Rows from block 2 of the text encoder, named by matrix and row number. Rows with one number belong to one attention dimension. Each number is 128 + 32 x the weight over its row's rms, rounded and kept within 0 to 255. All counts start at 0. Numbers have three digits each. After the name is the row's rms in percent of the matrix's.
# v: attention value (text_encoder.blocks.2.attn.v.weight, 256x256), inputs 160-191
# proj: attention output (text_encoder.blocks.2.attn.proj.weight, 256x256, transposed), outputs 160-191
v.59 093:150156178133139163170107124093179083109180105095188168144115071129161135118092100135171140128143
proj.59 096:178137117033110120125094158138099151162135150096136139136255119082120156141045132131102117232155
v.60 099:081151130144168104148111115085133155115144083169111142144071177178061167164168092192153070065107
proj.60 079:088096119245111152117144109136122104142130136140105154129000118138120111145236135140138134030081
v.61 095:130122197123090204096173092143142124081083150100119167092108060129198104102070198102102143182137
proj.61 072:178172115036131098146143159117138159141152129122131104150255094115115153120036115149110118220157
v.62 087:164079160118106146137114073088116093140156121110131141136121107073141160089117115178162120178128
proj.62 081:138168096130146057169117146136093153156152172134114097127152115087065179112104081147072107120120
v.63 103:086127110175161067080126160078170174184094102095125078161140156128120093140131133166110134095121
proj.63 062:115109150230104129110121087167132088100127108149074161144000115126113119141209122106149112076114
v.64 096:158143123146091140147174121142115151074121154102174096162139085106169159083076120106128166196114
proj.64 085:187143100024115132131116134130097119108130144090146130119255127076132122118049137107115162217138
v.65 094:200149105100083130095114128119133097066120183086155139125164106135109136110069120076156199197178
proj.65 076:165137132025152108148143159124131157151134129121176126147255089089098134109012108092110135243152
v.66 100:161114159065132141143190080108111098071153154146119158168185082039115148135083142076146178114144
proj.66 157:174132106033133132124110166113091134151126187084153106136253131095109145115057118093079151227162
v.67 091:162128131122152187120137143115116154074135112131121122151120108059106101152128181093169179175189
proj.67 101:132126084051132123105139133103128158139163158113182125108255085099097125124035114109100146214137
v.68 100:141128154110131086152068161076144154101111070150080082113142153205075131178173137185121130089094
proj.68 097:094114157245126141140124095134140117103111106138091145117000158151159114143218141136165105058102
v.69 093:098136096163105138084090159124082138105124094114134077110143107186075156187145131145144129080109
proj.69 090:112092173240109151116146114165134102139094092142103125142000146168124123154222142139132104024114
v.70 101:165143144089059180174188094156156121134116148110188114132136108100115098129092187054154192153170
proj.70 094:160122128013135118136108159144099124116149170084152119145255116092122145099017118114099127235157
v.71 093:135141163132123150143118059129178092058099155110119100113182110076096119144146122095154119106180
proj.71 097:155150083030144098125125143117108167151153160108148113123255116099125127093048127120102137200142
v.72 095:110179172168138167098144166184156070121064102085103107137074175169122117174178134171134067145124
proj.72 114:090078104174135158110147083104129128113145112169129118111024119152110094113170137117134136045088
v.73 095:114073156057100141166114149151141101115159132140146143099198103134102134136139123060124168166176
proj.73 081:177146095038128125121122138139109158130128167118157110110255104110106156110017124140115152221151
v.74 104:132189118169180083135086133071105146124097082149142150134120107174138107162119113144073110086135
proj.74 105:081108154233112148116125114156146122128125108148095140119000166162139129139219131144164102044113
v.75 100:194132139096107128123128084122157154137176126134123171144192107059177133118097154109119161203202
proj.75 076:185138107014121152156139130126088122126157172077154138148255127110099153090016128110095132205150
v.76 097:112145155138131066115122157148141158118080140178084100088116165128147123195148113143143145076049
proj.76 092:078106156213147139107129125143132109138121105148091127128000131184151097138233121157139119019112
v.77 094:084127155173143073129059146165114150113123075153121175156087164129164103192182134144134055111076
proj.77 084:104129134207112148128140097123122131160125127170104105135000146177119091151223120127114119027095
v.78 087:113128099064101144125141142149137158111159105184104150147170117104142136124127120122163148153187
proj.78 077:161155101019140102117161123123131130164157157144162097118255117092092123086044103108095158190120
v.79 102:114182158135110067115073138153101109172160117151102100093095168132068129120156085119107090093096
proj.79 102:087116135250126133129135103135142129123110093138102125147000162155150117153239149143131100047099
v.80 107:191153136134092183132124072157148099091090152111134113138159063060164132097093153079126127175121
proj.80 102:163116124019134110120106156104099149128144146119150109116255112100136138100024135112116151207137
v.81 088:084135168137134146167164129168097075144156118110118098167071188171168134171146147191062133154148
proj.81 068:083060126162103188106156062119163089122080111172140117094051153187118096163201172102184104079083
v.82 103:134099175098122125109182071126144161088142141113128160089136067128154145093131111120174139145116
proj.82 114:181147093025129114127115168130093139151149153089139107137255100069115155125035113110090119227154
v.83 097:130168135190182122093146119083106150119122068136115148140064194133135180158120067189078061098136
proj.83 098:073131166229124121113148113125135113120100105145086125121000136172151127143217114128125119018092
v.84 094:094140144195193143156144136147091125141114147143133164091127169153137151172136129119119061146059
proj.84 082:097130142226125134127109096113159106150087101141116151137000120163127127137215119154145117026099
v.85 120:110139073098106133109173193124097137135187160138158074141119091100127090112114114091097117157124
proj.85 260:142118182134110150172106136181139100077083124091105181146122160123173150126115162150171107136149
v.86 101:136104155154118162141130085108144121117117126096068188136084124166147087099165153182159122113165
proj.86 069:129170118113129127117167115097103180173165135162128120126177116143111097129128083114084147141104
v.87 092:117066140146061143170091063127160152071177122164168187094178138094161081158092126120151105154110
proj.87 109:154151097044168094091121143098116162146183145133145094127255090110089118100069107125089156172117
v.88 096:110159162113164138100147122115161107156133105100062094118076133171122102197155154117128130094067
proj.88 107:095120123237126139139148114147127133130103091164086134125000137178123103139226122135143093023094
v.89 096:165145162066116138156154148107118157111143151090140182075168134134170164067096163098104192117143
proj.89 073:165147104027155116109148123091134138121176125084160131138255114072129133110015121136116162210160
v.90 106:170112098120099154135127145104135151115089165107126098124185071100124107105127174099126144188119
proj.90 106:180129099011131130133117145110122146136143166109148108112255104082111134092040110116120155242152
v.91 095:084094197103105134084114146099091075097157100189166114077153115102153152157151185121183181129080
proj.91 083:141180160089135078173122139153169183165154136098087127143191146096121138134091094170105112202158
v.92 098:060116088160190082141136148085113142170158095163136101081064135190149126132168134187153090064133
proj.92 074:087132119245123151107161109125144106136115117149105158140000123135115118139237149129126089019092
v.93 102:120112093125057184137150135143164107102177172156180092130192071101138120109065163100100188117187
proj.93 116:165138105026145102152108158141103126133136172086146128124255127090110146113016135115082131226171
v.94 100:099181168175172128136074137150142130133113098137083102112096201172145132185198067197142123096113
proj.94 100:101120135243109137114152099129125112137105112174113147119000151187124121147230132128135091022103
v.95 103:187134166132082175095113119157109121115168142113136153161168099104137084103101114133173122168152
proj.95 096:150136125005121108151103135116112123129138165091156133111255118109133163119039113096110129225172
v.96 091:118140119128103132107120145078107109114081189077160162142130113077108120119073122165144167158154
proj.96 080:136093157102131171158167101123165073085126109127150172120128138124197136087140176099183120137169
v.97 103:137100123145072097097151131114049160178102107127172148113161081123085089116096091152133162126099
proj.97 058:086160139209121067096157086148186139132118111125133142135023175143158162158238091121152111059109
v.98 091:074114139098203146175132094130168152110113126184118182112146132193124145155135163185201139085097
proj.98 053:187092142021129128131104180089126117156107134091107147126255082153091084106052111097169110181143
v.99 108:168118048117110082116131156103108118157118125117113134118176107073124116071109130065120207176091
proj.99 132:112137171158137129146183089110164140094153111138198115101067156144184136123194109143175109083138
v.100 096:110077207127163111137099085176164111091086141118102180170145178099128084164096137188156048080104
proj.100 054:153077098041120198125092145091114166144148142092142076136255099127137136095048119124139135160122
v.101 091:097162207148158169083189143088165108080091143192173113184071157182135151195127107141163096151119
proj.101 044:162129108064100123150080116150150112130158105080131144101255158187128151096037113122101101190112
v.102 095:128075164188145153146187146129171127090117160097075166151152151145193118105138153121112129161117
proj.102 045:108155132012093106174107140140129132162106099102156097137250079169126121140069148158144162214111
v.103 104:171095090115113147099118120130096133162135168089103131126124100100051102050074085129122198159110
proj.103 097:078174105179113077108174075099147110152161124141136136086021145069108151150220087116110125056092
v.104 099:125082172151188144156111139151131103125104149144076170170127126136140153131144171159188114147160
proj.104 056:170123142042141154106093139107094150129091121116111113142247119136108099116053152149131142202154
v.105 099:149081142096107158175173108136158124068076117174078136157165168083132141174143174172163054091102
proj.105 065:113093103046105180151123124106079167102134141085132096139255106166147099128018169127143135179119
v.106 098:149170206149123132162137138102192146110138146176135161158075155166113106163138139106201051125133
proj.106 051:139101127065102135141121148098125146133129102135098081154255113145079094091007110137142134177116
v.107 105:152100155119170182102165086132133176109151120176126136125124173147127109168143111156187053136092
proj.107 076:140095130050120183128097160142100122118085133119137118174249122181134110110079155122132142173146
v.108 084:184151167081106190130120154129104068114081118128117103126105156111167127175100109157135088171099
proj.108 098:162126122041129137117097156093090092175118142094096110175212106152139131102083177117124163200153
v.109 098:100153156106123095111120124152157125094092081152168169160096144144158083161111165126182087126097
proj.109 052:126159128049145119155074125111128159158139138130092127119255097179138105147070106144122181215143
v.110 096:153096047149137079160162164074143097189106153117158149114177131062070089102131107089101159176150
proj.110 049:094111158222126155148171094169128089145111111114149141166000104157177105136208154148152140071162
v.111 095:118147119154061083147154133088111129148086131127175071133097139102125167109158101081085142161124
proj.111 050:113134113207143092133157094155133092095125129123133124132000138124158150158246121145154124036131
v.112 099:122159140145124170169145086181195147118127072173086161101081165194153119106111108166170135101149
proj.112 058:130099097044113178153100166154119093108154138081121093156255104127148091115048109153156120201139
v.113 087:091171124071102092164111134156171132078173173159129164163178100123118113115162159128092158114091
proj.113 086:097139136213094118117162093137150152129118128163165135054017093069090107115157103128113118069097
v.114 096:121130154165099144121103137137173163100171107186090128174133142146170147118159137179121066098137
proj.114 091:123161089187129080112085154137096156165146128141085119122064122112037147140125126166050130077100
v.115 091:156123115068118097087151105086082090149142106112130060115191111157124163114135070143081194148095
proj.115 056:100110121210079114098163060112164111158160141185123152075000131101125139148171141089148108095113
v.116 104:124101160122112124164150070097210092135109075118123136131126157166171116183118161106187113100092
proj.116 114:108147065130123130133078171137061139139125152145092122131118081109061125126091118134057126126104
v.117 092:098151104157086094150107194097107151132156182115184067139125047121051144064093125121070155146155
proj.117 047:140125125173106108155116080100164105092082140113111126164000146107168143182188107127100105029138
v.118 086:127172096103099133159118083099167080124145099124087105181102159130117175169099131098116114118141
proj.118 113:168086110056152179111123150101107107183109123108139102197255131183167090114076156124162157208148
v.119 100:104153208189194098164143144153153135129162152163155121146136161189136163140106109117201109108105
proj.119 067:134130091024095169108097187127114117127089153084096132136229129179109124128055170148135127179167
v.120 099:098114164174170116152121115176201131091106129163103133135075198112132091166121103108182127130160
proj.120 082:156132117049151138132063181113100137124094148097134117176255106171114106128039150124121153202146
v.121 099:163115133113120106123097156176133111164144159177144110178128198151130122170135125177183085103100
proj.121 057:167138092031152140134100139099113142145132110118138081127240126171099114128043116095149158237169
v.122 101:124160116099147118132154103104067126174169144096168121117105076085072095071082071098078191172118
proj.122 060:097165148249106079124143119132167098136122098162122137136000178130148125132249128117144098081138
v.123 096:176141055135076144146084148108090135170081119132171144158104122085069097142106101106099193141141
proj.123 049:135099137182089102090134093113091133126113099110089159155000146090146123160252154146109087082159
v.124 099:121091179109182160152151139170148094104086109130117099153128165137134161213114105128164097131111
proj.124 054:110128147050141174155110147128114150142117108087156089162227114199153141107056153117094120208156
v.125 107:171079066131129136130112151121093140163117142157165101085164074098083097131082084114097200147140
proj.125 146:089157148188131100126190092098166140115158112156152130070005136114140141131200103131137092063100
v.126 097:081161143170131141113178092133184143097144137179104153098121198179184083144141146110131060076088
proj.126 066:123155107138101138119079171129105202113104157127101094154142099109065158117102132174090115159123
v.127 094:106170110121075167124082143145123130118129125133095076161116130106065096122145092090110143189107
proj.127 047:125107152238135110157117128115141093095142171166113145146000124127128107153187129098156121028085
v.128 105:066142089122176090097144180111066104192120131178097077140079120149129122097105088142071128121132
proj.128 081:077126097253152119086168119106147139135142102138140115123000121123116148138219128109129147010102
v.129 119:118117084165172086091116112103103159195158139124140096128088073118137128110127063117078150080105
proj.129 096:072140115255150115098163127099118142163151111163132104138000143151098143142247094134095132023104
v.130 096:111115137098117123119105136139111175110099094163130167194178084133101167125170157143087062161103
proj.130 104:090122136232091146129119154176125110075145098117113142113000159146174137147183145141180122070106
v.131 089:093092074156151117105101112097086135187118095122107121092130136098070152094082145130122113098077
proj.131 068:110138119239108094098162144110148120115165119149155111135000128139122145105255141115154104061107
v.132 096:136111160119119121119131142160174183114127167142147101116163117079101097144160092094137138122145
proj.132 102:116210136140125110179128116097099164168130116124107097139113159169138209114118137211074107118163
v.133 092:096192097092065069114112157102141178162178116081128102119134150081110156133080097106137136192102
proj.133 134:134110051115103096124104142094069107175090144136111097155109106110062147125120107108050106123122
v.134 108:077109083130116135114115150089079118198121122146128093158108127088072154173141137105099157135072
proj.134 132:089142127255129119105171131127136164113156116152125119093000109135138132114234115133155129024074
v.135 102:091178111156185103140151162114093104150111101098169136130128126110076084130179126151131108131081
proj.135 105:085133113255107133086158128116147149136146124152137128113000103124126135141247130134124138032111
v.136 092:130155170156103112087125098116111152147122169119114186107117088139159112106086174100190163183156
proj.136 097:142130103038111095151114103087099136161102132103117103143255124118095167156045106117057099208160
v.137 094:115151116190110157082156150073093170169156170146135128112075136133128092120145141163124103132091
proj.137 073:078152106229128113119145124106122139130142124153109133110000105146116139129255134146117114050079
v.138 099:140118143112114120143127073195162155077103128144116135125142120141171143133109121153176108130174
proj.138 095:170102117019129157148109110153145093134115150090112158133255143133116118124027145124132138241157
v.139 097:103092163121115085118162085123155178130161154157182175090080179148170122124090176113145133170141
proj.139 100:109167118048146081150134111088101152164106104125113108152210142146072175138083081170074105157128
v.140 099:099127177119148121096178083098125108160100118180154135138112155114094080081163176146111158092096
proj.140 114:078186134176115070163135134137111169161148128139122116105051117106064178113152083176094096094131
v.141 093:126082174160097115169141082120164143051091155103084125172158178136180132076114134121170176139102
proj.141 065:145137153015119130154139112118128117103125155101121119117255135136129113120017115153147121205161
v.142 096:143108183100104114118092106164147163078089174124172134151174101109142097152083123118154130171194
proj.142 066:154130122000126123168095154151103152115128152077119154137255157147151138128024141151109101245164
v.143 105:181085164075071147167149118182144109086131161068155116109119179157147106111128122113196145181172
proj.143 089:183133139021146158136113104155130106091129137101131142144255120137138133119020151105135145241160
v.144 096:094134085157179115102145174064115084173096147097136085163162103116087152094126086173138093074095
proj.144 072:094135114246124086126165123110124146126142112145124116117000126136106122154225095135102125055118
v.145 090:127107147081123131096167071134127096142077140107130152108149183099169148110126181097139148124187
proj.145 081:154140135032156118165114141124131152158130136111118131122255119115116157132028106157088100232159
v.146 108:097174086169150097151137167090103091137172118160117062097079099148144108122136124160078159106091
proj.146 086:078148116222124096100132139122109148167137140164152089136000137136097132127237103144087137037077
v.147 094:178170084139169117170069098076103099152125160153073146187104154144133121165084105091102120161114
proj.147 099:110114152232084146126161142148150115083140116123151134089000106133155114144233144107177137063097
v.148 120:121091183084088156113103073127166154122088129098136131110117153101160126144069171115170097157165
proj.148 091:183100121017126142161100143138135097130104155079135147143255135119140104137028162103135147231162
v.149 096:146102170163137123165134153107186161080161119091181174118106149134141135097125126148139133116171
proj.149 095:164137094046138103153103109093097120171088144123110099154237132123081131128053120100065116182144
v.150 104:173125164077076181126126092192111133058162093139122157159109176095112147111127192134174167138118
proj.150 109:151108136000125143135109129127123123134107129103129127157255148132121148127019149141113130210178
v.151 090:161135117135123086131088101148102105168119131111140134164151099096083096163105168168116079176182
proj.151 067:117109142168090178157095180128110133129112102088114134122068146173176110151124117126156088149091
v.152 105:092172093119146162156146150125107124152134143160089119110134141097074130096174069098067101097102
proj.152 120:108107138247128127109164143151153144120153119156147136102000116136164096122254137140169125034076
v.153 100:072107132118147090138118163119116150123153150157112060120129131167112122158178124120116145083093
proj.153 084:079156092251116115106160112120125129125157106168113130120000116105100144107214133131134112017090
v.154 096:183129186158077142161141069182126173133149086085165105170157153100122136171160156174199157118115
proj.154 061:170091173029117143162094114153116093101117143112127142138255166151138105095012151138129116242138
v.155 104:092180100116176116096166168137103158198175130135119111103124103152107138146110138099084171109056
proj.155 083:094125103238107106117141130103134157149118134174119098126000106126132146140252105140097121047104
v.156 111:115146107192170091070128168138125086193152121132120132107111119140096077170129061155082153073065
proj.156 080:074127111226140097132158135084130163135149113179105096124000109128109138138224097122106120038083
v.157 094:149087082097124159114175111097127101153115178167112157142110166114140066152188084157092178121121
proj.157 117:086140156231085105148162101182166158073133101156147142086017098098128164080164162138191084063121
v.158 087:073158122116109167094144090111072155090092099112102164087169126159131070125138117190160168067120
proj.158 081:109091137166125145078171126118173122115162136137166122097059139132170134105167151084156130073099
v.159 098:129088130172147137115185102151145088128133086097147158137173116114157079165108107138154122172096
proj.159 104:163111135000153150147126102133121113156125138121124124137255113139107134111005127127096133223167
v.160 098:169134064108189165092136127148085143119133163167102093122092155094088163117170126174095155136102
proj.160 110:140088153134117134151108125131130109100085140100151157166133140116181119138146154110160092146182
v.161 086:149055077143095107080136136083183076193096166120156126109124118151084172154111064091155172135085
proj.161 146:098152166176124139196135131178149140099110101120100166115047168137163151120163160175166088094135
v.162 092:097120158081069126110110058138112086090094098136145157162181129156183173163122165143155143173139
proj.162 079:106148085090135104112145164074131179179183101172138103130197109151062134153084085131073109129072
v.163 101:153147064114189119149116182093131090120098101128104068110095081091106138093167126121056151134100
proj.163 074:138106176223119139158113105155140093063103159148133164110000117120182120129208162106178108058144
v.164 092:077138143145176106096072142077080141196125125155148153124133092126153160123105086155064136088117
proj.164 064:152123136169130147136161122162174090078072110137110179153012162110179146098198193145161137082133
v.165 097:110116065166096114094093134060123094121093105101132073119147074144116124091140095101087118122124
proj.165 060:111136165242135115168160122155150084075088149102128136151000114128140103107205162156168149080156
v.166 099:149077102144083150124106141132117143109131104117135189089103139093108168172140117137191123111192
proj.166 077:133170124069140100076108157071094138174174143121146091113220090112070114125098096124080161178087
v.167 091:118157122134144103072159116083158097175118168123176115120141100142094153174148100118115136152077
proj.167 062:143103164186149172165148131180117099099060136139131157157029162103162126119162144107196091068143
v.168 098:128126092093082099151134092133153121133085172135143131093139189140186091161140114092155168124193
proj.168 121:131143101069125104103118153109094146166157142133097085117207128144084148152060096153077135170093
v.169 090:092116132086061140085097131181151182112153179083144098078177108155112143133151106126156114140156
proj.169 099:123186104081162117108138133100090142176188129149114084115187098124095133128082129140080173144105
v.170 094:100067181099124126133135103196105110127126097119128118125158174100128170172068147134128093126177
proj.170 061:168178084016167105138146138084104164184170124095149129141242114133100153152081099107125150221150
v.171 088:078125071086130133101151160136086167107098142121152107152095110100118106120126061080065145104120
proj.171 067:129117173181139160172110119162151055110104164121147169162062141109143110125133164096184128093145
v.172 084:180121104108123122114191119202172143086166085160189158160173199108118134186075121082151154164152
proj.172 050:140172116024109070141097155091089142174200157125168118108245111114098117102090122111074126146115
v.173 094:136127083177137173105110175128118163201131153155175121130108049144106106132119110144103114116128
proj.173 117:115097172171103146151115106173167110073082124115115172133035162106183143106181164131176128093146
v.174 092:154110186075113123157162103173167103096117130122100184086154159099174147100100149103133089137164
proj.174 072:095168094087153101134150156082114146201179112167158110141235140118066129133098061159107123138089
v.175 092:138169076140104101118133175152147084130131086159077103094112084154083150144125148153109133118083
proj.175 064:117089156181146168124156084136145081077103140112144179156000139125189108137189186130144137053163
v.176 094:129072128107115095130140078141144183114134126149110171168162123123112102151085106077145095114172
proj.176 075:110162109086133104105117130095085138160139138139106068103177118126101124126093107126098118142083
v.177 094:115147169116058072127100109178078091087109167125169120164106110102081182098123131165112101198110
proj.177 127:141143085096156102103138145116080143181170156136096110112177091116084133135094117123045165140124
v.178 093:099097092084081142112106071087101088155078099131144122118163098128182097159163107110146157179118
proj.178 104:101156118159102117121132153127132160159144099153070120106087139137065121147099100144086120114074
v.179 089:169081145133123083098105147185184106064124165141123116149140153135146082105163112132153106184121
proj.179 067:096153099087138107090115159075136140148170102142099077116180132126093114139072086150082117131077
v.180 087:116145105149176179094083107124109066163160084119148129157103141184131174167162070148097179111078
proj.180 056:167092150189102114116109090163163115067114105082126138134033123139182113129147131144177123132175
v.181 105:119080183091155144154120087157152166098163106109172130100132128153184180100125110132181154165166
proj.181 144:157134085044134109109103163097070118166134152127100096126236110123080117138052111125071157199122
v.182 089:134157073187191148097143106150112127112095128112083087158118113186120166161106083184125082094069
proj.182 080:119113146171133132145111107147169116080086148142149179142071152096142121130211159108153139085180
v.183 096:088124111111165115125157180122089084151134107137164064168116062103083098086140145149127160144141
proj.183 071:142106181205111154148121115193158083065061116087102170161034139092177118108151152116173140075156
v.184 098:141158099132113133106103149145070146180080165088082097106088113113106110103147141102069158114096
proj.184 063:117107166182141129170131104170154095092081148140111153114062116139177098110166187099189152069187
v.185 094:148083152112130076155146121171183157106122158130089134160171128145149145173110140096191098136158
proj.185 064:147127072082161085097125129073136165192177149121148083145241140122084099126071067132060120187100
v.186 104:114137154167186128104093145156104075180142111171167099108133060100094158157140081083112157081118
proj.186 133:110118161193110135164139110147174131091095106115129168131020161116160115116176149139196079072141
v.187 094:111084116085086047127153166149117102152119185150170157112143158136087140102091145095186073153175
proj.187 108:123164103088141101106140147093084129158152135119125077124179100133089113131078130136063174156120
v.188 102:082150123121170118136116159141082126198085084133110122143086071153077163123168068167063178109071
proj.188 096:127096153177146158160132105148164093055106135098146176129040149100194118116173161128190121095151
v.189 091:098161112130118124086182127190173127125181088112087134134178130082150136137131164153173089132102
proj.189 099:128137102081132126108144156100121139157162131156115093109167129164093131154112109139071152143097
v.190 101:071159143150102130090120154073143092189152149095099138099106049102109087143106107132092144153134
proj.190 066:123113155213103153163158111138171069107102120118137170130018161131168106114200144132166118059166
v.191 100:075169113182185130117073117150094094176089095124136087079085134104099097137093115154073157127123
proj.191 077:111127165221128157124136096178158089095087149140136147126016128118161120101199190102200114073158
v.192 096:080172130125182052179076145143120105172140066140073095081074139137128140184109125122103064107108
proj.192 108:071129130232122164097163098110136132104127102179139112116000098156122101126226142119158136024114
v.193 095:086121163110148128153075121129106175113094080113139078180077137109080184156191118156099085140080
proj.193 068:133119157242098134102124096161129127127093123180118119120000155167110116109193176113158142032121
v.194 091:156135122145126129074141093155106151109147131153187106172166095121143077145146156128120199183173
proj.194 063:134160097030147146155127146109121139143180132124165100126255132080152146116027134139151110192140
v.195 102:145150091186174074139139126119101182138095078136095108102111148157108119173123152166120075116150
proj.195 070:101095161199135115086165074154166110118115094189112147126000156134137106135219164142148118035112
v.196 098:128065118078069154082102145123145115126151117143151131100130123110155132115088161104174180175175
proj.196 059:155162093047120126182082157115111121125124128065138116166238158097087161110073102106132134190126
v.197 091:114123100090123194161108104179084148121135188126107145168103076070162128118131133138171107109159
proj.197 063:167168140039118102118140159087144183170165138114138090141255115106129197130069106102093113181123
v.198 091:143180085123172156170141156151109163142175117119121131107107203161126085185133139095121091101095
proj.198 066:107119145165088118072091204139120078117098072133152146153095123121164114124190133135165132121115
v.199 093:172096162115173103134079189140138130170093083137163107152102175167167190093134149199132088117095
proj.199 131:075128115192142155102170070083151125115156097164140106058005077132114084110192134103138175059107
v.200 094:159124184072082118131109141136084114130133137129124118101124057105120081082102125098189153154182
proj.200 065:176136142009157150143091133095092156107177166069154119132255093130140124113065092118088117225175
v.201 101:191073157118110156104125110141098101108171165149148153090131110088159076076145139139146176192178
proj.201 081:184166113020152097123128154122114150128125138110173136146255135108107161127030135112095122241176
v.202 093:136115095188173052151111107119107169135153148105066115112151137157124146138175119167075106113137
proj.202 069:100086118222123177147134119160160105076110121158139125135000103173121070122210178110190145029116
v.203 101:114134129193180126091103159103140130176123064143114124085130137110133161130132065110132135060068
proj.203 063:069092157243140130110154116137128109150126092166081103156000126134154111149210159158110127026095
v.204 091:163103110135186156126150130144152115155074058124077069173077119140106151124129141122142096114143
proj.204 056:122086119193079139117134115163135104096079137142083128121000170140106131160205157102136158050129
v.205 094:103049103103088186093176144164167103100090180093138181104119070061154100070127181110119110114117
proj.205 063:169165154074129127128104158091105127150164154084160141122255162095107180153024074121087132221131
v.206 096:114140160166141129164118193101116098187125068131125148120109169147142178110161154151078116095109
proj.206 084:110113136236126154109138100153159128106098106167120116137000152173133100155228143130151100030097
v.207 095:113123147173148116169144139129129129136164079156119115125115120108146109163138107190114091071080
proj.207 052:076107167194110106109122080145166087158094141170118139122000166159135102124183135127154097053076
v.208 089:082175137189140084096108104139117115149079063086140166136145182121118134178172161101124106077088
proj.208 053:150105140214062148161113154123124099141091134114105099174000156183118067140199122152143123117140
v.209 091:169138147107126126166168142185061141085123130110103180116194064065185095081123170077131125123092
proj.209 055:163146124070154128132093117113139125122149165111167085130255152097108180121038083160129151225159
v.210 096:140078155076077137170163069106094160147128140162108134129114087139199159114092158137138154121138
proj.210 065:175170142024125112124141141130116158147166131080134139147255141082136150106024137117091137222125
v.211 095:149146138146106057105080198122144158109143064086135079135095200116108185169165087144067131160103
proj.211 057:135117169191137143132113107165130091119131146148123151157000128186166087153226122140144122065088
v.212 087:111117086137144151077138119098051076134179163103183170098128129080130157121117123172171154110134
proj.212 094:138128167142176147161163067132174162110165137146082107131089121147158169081110145139121141082161
v.213 103:120101170079094155159174078177168111080151184103174160099127132103135158140076128055121190124091
proj.213 063:184124108030114133157119138104123161151163158099126114132255114077128144097062148149082113203159
v.214 091:083169148140146139124115133113135167171091060159087092157102141168059098159101120136088135110085
proj.214 066:123119128224131165139129072135128110089132105142082136142000109140152098138224140122149109017104
v.215 104:122110150160121069092119174086155126138149062166106140158088150179102118150188080167135133121095
proj.215 067:076098113237124126108157092144136091137129103159117147155000119171136143144200163118162115025078
v.216 097:162151101173159091172141148081125156186100059166077123141107179125079098118106105117110133120123
proj.216 057:075124126234127156081136096144143132129141096139115109095003128125122103173205157132169093051126
v.217 104:136067149143103140086148069117165082106117116132152143112192139129125128109137143061105124120116
proj.217 064:185159103040147119161096150144120147132158153122157155156255102097159161090053111137121136189130
v.218 095:178155144083124181084145074177108125091147122114185137149176076143153079082118127072180132116172
proj.218 054:131123125029125104159134179119106160117105141124105111150218141121077119143074076136131156186175
v.219 102:159114102091061153164113128176132089073146153093120155128144139143122151068068147094104170104171
proj.219 077:174150122034119124118127145126117157154154133075135118113255102083126155122017126151127117227174
v.220 091:178149105128121130098097096163128103131164175098103138153101052147165133070092103053166153101159
proj.220 059:131135118054126087143139140124156172172124129124163139121255103105097161135049105140118106175151
v.221 101:082151114151108085110080162129121184132120119107091117108132193133136167153195107187128142141070
proj.221 077:106129141210128137093136103140126099129109093153114119136000143154106096124222152103156119055106
v.222 089:171086147115139144148151074094093139075102165151176125121165134069162161097112107174150118153095
proj.222 097:126151046120116073139091171135074078157128139118135139120095078039042158090104113113084123121137
v.223 094:126080172160087120149155091133080126118120184099195166136111140127111076085105141079173181128156
proj.223 083:155157118024146092134135155117104166165132139092125112136255113130132169117039124139079106196148
v.224 100:060175111137139096134147150123114168142134162159101092086057114154106140147118115113092155088070
proj.224 076:097165109222151102091140121101131150147159145152122097119000116112086144133211088122106136039098
v.225 092:125147206183175087115154106096115181139112084172168124129163169163145163127106059178120125071114
proj.225 099:127115109124117137121135065154132097127140168147179133093115044031074067077113168072132197133132
v.226 114:082111135139112102109165174088101164135157121129128116157106119140082099110146085145063146129103
proj.226 139:075147126255126093119154129104143159150142104152140103118000125133107129146229116153113117030087
v.227 089:132112133095079128150132076179180069068133170093105175139147097142128074138100137161122164114112
proj.227 100:181128104025164107113103114078127163161136143142138079126243112136122136104053125126080147184156
v.228 098:133154111125088057075152158088126111134122122117149063078092171120138107164145074168109162122087
proj.228 098:082156126247133098128128142115134144156129122142141085113000096141124134144240096120093136024081
v.229 113:173114159099137147121132091181138131099120171087152197169176162125175175093079134115165093129128
proj.229 088:181126156035140156150103110149147117112095131086110145156255123149162107111036165142146124222175